{
  "model": "image classifier",
  "dataset": "pictures of board games with random positions, seen at a slant",
  "num_classes": [6, 3],
  "mixing": "mixup",
  "optimizer": "soap",
  "beta1": 0.95,
  "steps": 15200
}
Rows from block 6 of a small image classifier, named by matrix and row number. Rows with one number belong to one neuron. Each number is 128 + 32 x the weight over its row's rms, rounded and kept within 0 to 255. All counts start at 0. Numbers have three digits each. After the name is the row's rms in percent of the matrix's.
After each neuron's rows are labels from the 100 images, of 14848, where the neuron reaches its highest value: "top examples" is what is common among them; "colour at peak" is the nearest of a few named colours to the mean colour under the peak. Only what is clearly more common there than usual is listed. The data: pictures of board games with random positions, seen at a slant.
# fc1: MLP up (model.blocks.6.mlp.fc1.weight, 1152x384), inputs 220-274
# fc2: MLP down (model.blocks.6.mlp.fc2.weight, 384x1152, transposed), outputs 220-274

fc1.457 101:164140156105136104119156129091111142193080108116049142095102143221147117129172115077154126048122109096119065139091157140107138129128122157160094121150131148135124128
fc2.457 107:036113105162091161096110118139073085131161160046101180132150191056141133106108146180116164187189124113109147108117110101083089131072149117112107154100112115115191166
top examples: half full; discs on a green board
colour at peak: green

fc1.572 109:123146140140115077126121144146110128141108141104131132128073154111137152098177128122040133136137093156156147174106127161187172135118166134068087184126130140164147120
fc2.572 110:146094152150140109099097144142083159112127167105131094130075097105110142155076118089134138120077131168150070119152116097120133083132128151121101098083132088143113138
top examples: nearly full; draughts
colour at peak: pink

fc1.126 108:152155092135157184094146144140109156124140160126180112189133094126184139130058149110114130076157121076133134144155099172188135103119165135148138152124126139192149140
fc2.126 112:116108087117074071139134114175077091127088150131102144147130154162119116104210151135126174131133125116124118063054187116086114137149126104137143171100109108122122104
top examples: digit grid
colour at peak: pink

fc1.151 107:092154142127098101160159145110120103140102151112140130156125068148136095148191141088164076070117170084094161097135101082122115094099138114099161106139103110068181154
fc2.151 107:154070134192139192119089113168157152126153085140130123144198203164126136121128100128146159159153127129173098070146127089097137151097157162134127140163097097176145123
top examples: nearly full; discs on a green board
colour at peak: green

fc1.49 118:120149187130119172168169086162165148120170102136116128083209153096123081080135112151162128126108164142124165132148118132155207138111090067085120133078162122103084199
fc2.49 111:138147149129038100149087087117157118117169139089114135166090102185164170141139131098130170124090082098074135095053074183140116131133154151160155092141103113151142098
top examples: draughts; half full
colour at peak: grey

fc1.724 100:176124128118157123115200098100162117147175112135099179162144163152162126166115173127098115080099051126112154139146148098118099163168115118108123156179152155087141065
fc2.724 105:086114120109127166119078169104116133164142123069149137112125125156109170151106086182129136091066086093126145131124151132132215114071131149179111176064169119148240081
top examples: digit grid
colour at peak: grey

fc1.637 130:111148088111115148096101113111177159123181159098129187132143123169140131111098121139175115132144138115136110222208062109109049092140103136108085122092116145161118129
fc2.637 128:124092178142143071150133102129111093126103112129112083118099130088101135154136154125072137162116096127145128054113136136078145119150122153071144074137143108109151127
top examples: discs on a green board; nearly empty
colour at peak: green; black

fc1.567 115:134126123155094121131142132106100119128108131136097144076066135122155161137153093058084126105149105173177102113116117148214141132130210122065094189152101107121131120
fc2.567 108:169137155130135126109119143163118093142145137150207105077097061162102136148092076113199086118118164167155092149194145104114221097127105151116169143151155138142102077
top examples: nearly full; digit grid
colour at peak: pink

fc1.459 113:147119131065162151166066164137120110133132158213100143101064114155145128111189121147148090098121139131127123084097161163142179097140114126128095157083075126077148094
fc2.459 098:117132126142088100099089122135044097152153144135149150150099115098126111081130115110117139093092146092099128207118111094127051165117070098109169110185119166117072161
top examples: noughts and crosses; half full
colour at peak: grey

fc1.200 110:101142106128123122221132048099114139107154120133160120116140081098182123160086144119159131141184119121130088171142138155117171096055101161084117120163101126109091101
fc2.200 112:146146112137155143063188118149114123149106117105094060192118095116085152077150101123111091108094123103071107136163138149166084189216092113094136135135099129054143090
top examples: nearly empty; noughts and crosses
colour at peak: white

fc1.493 121:138113151093103128162190133105138076148137157176137191149075101100144129109163115113103125140048106172170127137141125161124087058130116170083124111070057138082125138
fc2.493 119:102085190197136112121137094125095136161148102101220114110106043114133125105077075151166120112138173144098099092159057101112163143148097101135151144146182061099085148
top examples: nearly full; digit grid
colour at peak: pink

fc1.435 107:096168127168191140076097103128198147121151144050122122131175144171193080122108140145123110117144159165071184120179119135134148161154129109158142106111124147099128127
fc2.435 100:064140086173107144067107077146150100150110188158085111068157046111116099114175186113162137064085085133194081083110111153122129140089175058124154170135146185087150118
top examples: stones on a line grid; nearly full
colour at peak: grey

fc1.53 120:117107117154132147146145111164139211131076159111157150142144114116198060083120150134167146143090111094138121189146137120157193136117130138136147065098122116146121140
fc2.53 109:195110126118074125125108121139101134118161075144092060111105089070165148139194180151163086099132138140113173166105114123202134111171127092116088166138159128126113105
top examples: digit grid
colour at peak: pink

fc1.76 093:100174111097158145134114118159132066116130143147072148154105123140130111070106164153120129135143143129155137076180096108098075142151104152119107144135147147169138119
fc2.76 119:145056069166105140118072157123103147148100124122107156092113160160130141133114133129128137118123136104112181144097126089149141122100145146155112131068104109092149139
top examples: noughts and crosses
colour at peak: grey

fc1.367 096:117117137162162132153180112105196147116112110139178151110146124084159154073147123174093143144151082060170110152133184134088103141125104134085159166160155184148144090
fc2.367 105:156081181119156127093098207146130026167185121087106117084110081238051091094149075155137177143176145157129044103151124110121117161171116153148132170131092121104131141
top examples: nearly empty; noughts and crosses; digit grid
colour at peak: grey

fc1.285 101:098150110093174159137087145195156153161118109176162139131088129095175186155200088101179150101134078128158127112143114124124153147130160080086122070089093111106146133
fc2.285 113:091095151170111143071132132065081141122082182104133136168187072138123155116087147136144063094103129136141126132169064107138132106115094174091148106117124168126125151
top examples: nearly full; noughts and crosses
colour at peak: grey

fc1.591 111:128132162131115181127198027126151123147131095138126052126125171159176133185193114110108122125114093169160076173132153095097125103116120112139167124175160155125160133
fc2.591 098:149110110142138072090066173056088151147081143132114139105131137181060128103126090141152105098137169039151136142114160135146132171134131137131122128107111135126200129
top examples: discs in an upright rack; nearly empty
colour at peak: grey

fc1.220 101:200130143137121144162131118140093120108102152112133125133120147110114143186151121106132130172113117181201135132111100139175116156151160165078143150096102097068148155
fc2.220 100:146171130093108111112118187210079131103145121123152133139063138140109122156045116131125072180150128131166124180201167077145177120144104114129137126132144127143103100
top examples: noughts and crosses; nearly full
colour at peak: pink

fc1.282 113:159126047134091133153154159144128188149116163107129122182165142117126115152137132175162129130151091148132157036146118096157199150160125166134122138228186103087107114
fc2.282 111:091113066161130087136123188097152122172156140172099144181081151203117153130080100064166147148096095130179107091086112048180126120133109113169146126096173089112169149
top examples: discs in an upright rack; half full
colour at peak: grey

fc1.395 105:137152123067162117149127164137141150140121147140129118124061066146166147092209152138122123078117164124124062172130097166106112168090124112087183085091083107085152184
fc2.395 103:125113085115139154116075104111063100145162126132089085177162154160120175128218157122125143110135103158172062104078089091152115171113100183055133203183119114168130175
top examples: nearly full; stones on a line grid; first side has more
colour at peak: brown

fc1.335 095:190123129159114154147138125110125065086149132169072112133189100077170103083161143157114149154127109123164083141152133116079152129133093151111106127193166120178168136
fc2.335 112:123101167086117146100136109168169130115146138126121157150156116136116174088108139109136191135138170114158098151208175141130157175139122139115117107181093105084083160
top examples: nearly empty; stones on a line grid
colour at peak: pink

fc1.708 106:091105105133100118117060141077161064132154155165153128076105123175126130156144098060107116136126149113086098120102140168133108119143223174148076110162126066104153139
fc2.708 101:095144158143076112109132106179162156130155111084151130132130165056145093105120243228146122132187135125128141113119093142109116119129065119172116156069145146166143132
top examples: half full; digit grid
colour at peak: blue

fc1.32 092:138121116173106121152126073170126067107157088144092196145135103130060109136122111140123186119119122140114126151114107153084077162173134107064136102109114116079131154
fc2.32 107:143163159103105133170187174131062159087121118129163108106100147162154081185100150113116066156185165074116179084119133131086167131125160162102121126084156138154109126
top examples: discs on a green board; second side has more
colour at peak: green

fc1.698 113:078150066143114153099078169114118133113090100113114124095122123140125153165123091094082101109130077049115120109159153152092097096138122140145136117169133173158156126
fc2.698 099:133124141181169088123087134130118175102082161078094152156119102169194111095191078118157112089064077141100126107095145153143065137150133097209144166133084202119110122
top examples: digit grid
colour at peak: pink

fc1.600 117:120111155141193147079110125159164143118104075134107090226164115121121110175136125139144118148136126170198151155071113103112150159141140112107098157127130142136120174
fc2.600 098:119109136099129088093155148101132158096144191110127126083100118088122151122103142103175161102180169069140160200131133116153112108087062149159093110129124167066198124
top examples: half full; noughts and crosses
colour at peak: pink

fc1.304 111:173128053132150189106154144091085128143138145186169144191112132131171119177058161160149130070103139107123061189123092125141101166064199088139145173076109102170090176
fc2.304 107:099088104138082110126138118180119091171111171129105083085099084098143100100102105100101134153132118099129107068135157121111164166170089123142110146136119157084169104
top examples: stones on a line grid
colour at peak: brown

fc1.709 114:130128081170166176125124092129062102109075093114118067172143139141131127160164138127085106135143090181155134078150165112118149159102200144098149136184134078093083086
fc2.709 109:165104131107157159164066150142170170130092171083141134099072094144124137144059130125140083141140141100191120182186096068056193114190098151158133160119138092101176114
top examples: discs on a green board
colour at peak: green

fc1.14 109:132161128176143113139106086118113154142100114144157132107131100134118144110120150086128093112100134128137140185078132069080172123100108069138098162146113124113123164
fc2.14 110:076069136177083150088100137161134100142126129171042121124153172141128132114112125106148123150168109112131096100131184170142122120104176138174103107160147181166198135
top examples: half full; draughts
colour at peak: brown

fc1.349 109:099157105109082165077128084174146139091114134124142130129144153095184109124149103139143111112151117119163136113144134094168097062118174095103135104129146116106145150
fc2.349 106:162088126081182150095121195104121109141098143155136134117124121131114084088141086115142170125136153117179103110121169110076185132143107106156143100202072151108097047
top examples: discs in an upright rack
colour at peak: brown

fc1.579 111:130160167152105111145096136062140124107077076177120162089182082137130104143063159145140112128107173150127124107164144108071077100104069084137117152166101132130152093
fc2.579 114:102121130217129151105113146172108183115077130066175101188104152138145161172133115160122112110128110036125068152135177094107164085157150126134127065112130141113116147
top examples: stones on a line grid
colour at peak: brown

fc1.697 118:089136140050079148197138142117084151162065062149132161135193162213077119123143121104127091157104139176045166156117133143134115087108105136164107117109118151091096103
fc2.697 112:141159160164122110153121124140122162087133143112127132164169092162156107083144129134101166148163125163138104059163174122121157123161131139126149145066116102134148152
top examples: nearly full; digit grid
colour at peak: grey

fc1.529 106:137095082084124123151179171123133115136109145090176098110092091164178128116143115098125118156107153074130150100076083093137129125057174143126140110150108154078118146
fc2.529 112:113129160100180127111078119156103105126153138117084146132145154137106133040108145156135168149152109088117083127167133176142135153116147140115141148152097153214119150
top examples: stones on a line grid; nearly full
colour at peak: pink

fc1.462 121:115130204153165116162120082142168096111142088145148116118193137195069131087141124128117120175155087092149076100105150087177123085093146087093154135112167173099169143
fc2.462 098:082176102136103133099155126148109180092138132158094095167157095179153147122162068114121141143125098125069123140116099164090097093153119102204171143149130126095119160
top examples: discs on a green board; nearly empty
colour at peak: green

fc1.763 116:171117123138113161123154170068092109086125109120158098080131113130101137212106113126138045135155116214141178085169124113147166186155146087093118179116148139108172124
fc2.763 114:100103102083076105049086070097122148155119178136102132126132111141136139122091170127179176119115163107083133149125163177176163133095143124158138104151064163163205201
top examples: digit grid
colour at peak: grey

fc1.279 108:138137142197104075169104113157120149134089110096138179105095167092094131141134103124119126132185059092104149043145136129086138086168129222107132163127171171101151171
fc2.279 109:128113146145154148076152204127103093152055128118210071124090071138158093142156107129142083097124103127238082101094102073123119053146146132134164123102134116128158152
top examples: half full; discs on a green board
colour at peak: green

fc1.4 106:173103158123110106099184088117137094184120130157117168111153135075158142207164142147188139130104073093133084136115129129152072102138111131166111144168072205123143097
fc2.4 112:183105113110144097144123203114069160113134115103152132157100106158122148198144114110117129106141114080095137139103125179193225128113114158164100177050140092136128133
top examples: digit grid; nearly empty
colour at peak: pink

fc1.298 114:137100182095154095164039202139094120152107142189203130162183124066136086122146161080117094153103162155140173110160105164173095146066096118114064170141100153094088169
fc2.298 098:049146134146171144069147110070094168193128137095122135126125132163120112128123084121126104149084066106108092116113153108092121139155159135083100129159117114149127122
top examples: half full; stones on a line grid
colour at peak: pink

fc1.449 106:130174067178146159092089159152155134119092126141112173084099117156129136147084162119096152132053111145122116106163153145165106173115122130121149108100128152169122096
fc2.449 107:122121103125070137135087152119092133153115092075122132124171159133120140127096126123200105045177116125109101146102111138112169074094152072162127133107101106121114174
top examples: half full; stones on a line grid
colour at peak: pink

fc1.401 117:148167142141107129089100152149111106146102113137141108073180141181123141102067109116096090139164108069153089107164092068160159108178095088150077058128143103143125162
fc2.401 111:078164108101124144084102178126146113146171153107119104139162145112156106143114122133090143080075115112120098198111142120148123093105168130129075128094148136157166146
top examples: discs in an upright rack; nearly empty
colour at peak: grey

fc1.172 116:153148087148065147151176123169163131095114115108176134155156110124075137135126121137138157119149151158129148142169148088144109099110116096118147116109123132116115138
fc2.172 111:103138146086162116038087096103080153164125172112124098125153125096176145063183050121147143150128121082135100139124120128174132089138137164137111094089089143080186141
top examples: draughts
colour at peak: brown

fc1.544 101:171125185218163117156134074162141159112122144095105150089113113087179091038098138146108145096102057094138170122132137143124088136156099213116120150143078115128110098
fc2.544 111:151105074108158157112095152072125109097075103114071100114096088159141193195190083144124109109118143208097088087159109159140140119145157073143168118183146160132165138
top examples: half full; discs in an upright rack
colour at peak: brown

fc1.622 105:142124111159125199093166119138115184177117079158123049126147108150112083171119053137175124153149125088158137137126136086165168130155145123115092115124096182121157114
fc2.622 116:082069149087164110047102145145115136146155124159128107089120146085135097135091126157110167126104084146099131106148065170149194137156120161140121131167109123118084199
top examples: nearly full
colour at peak: pink

fc1.343 112:131106126116136154104121083108124111122155122207099152121114068163095101139079133119181120096129131172065099123114135123090122099113105147127086120121143109158144119
fc2.343 106:105122120138110182132111134121118152187085115151109133138134128139091144140107131112152148107066130165109125166178080113125095114097088095138128141103127131130093149
top examples: half full; discs on a green board
colour at peak: grey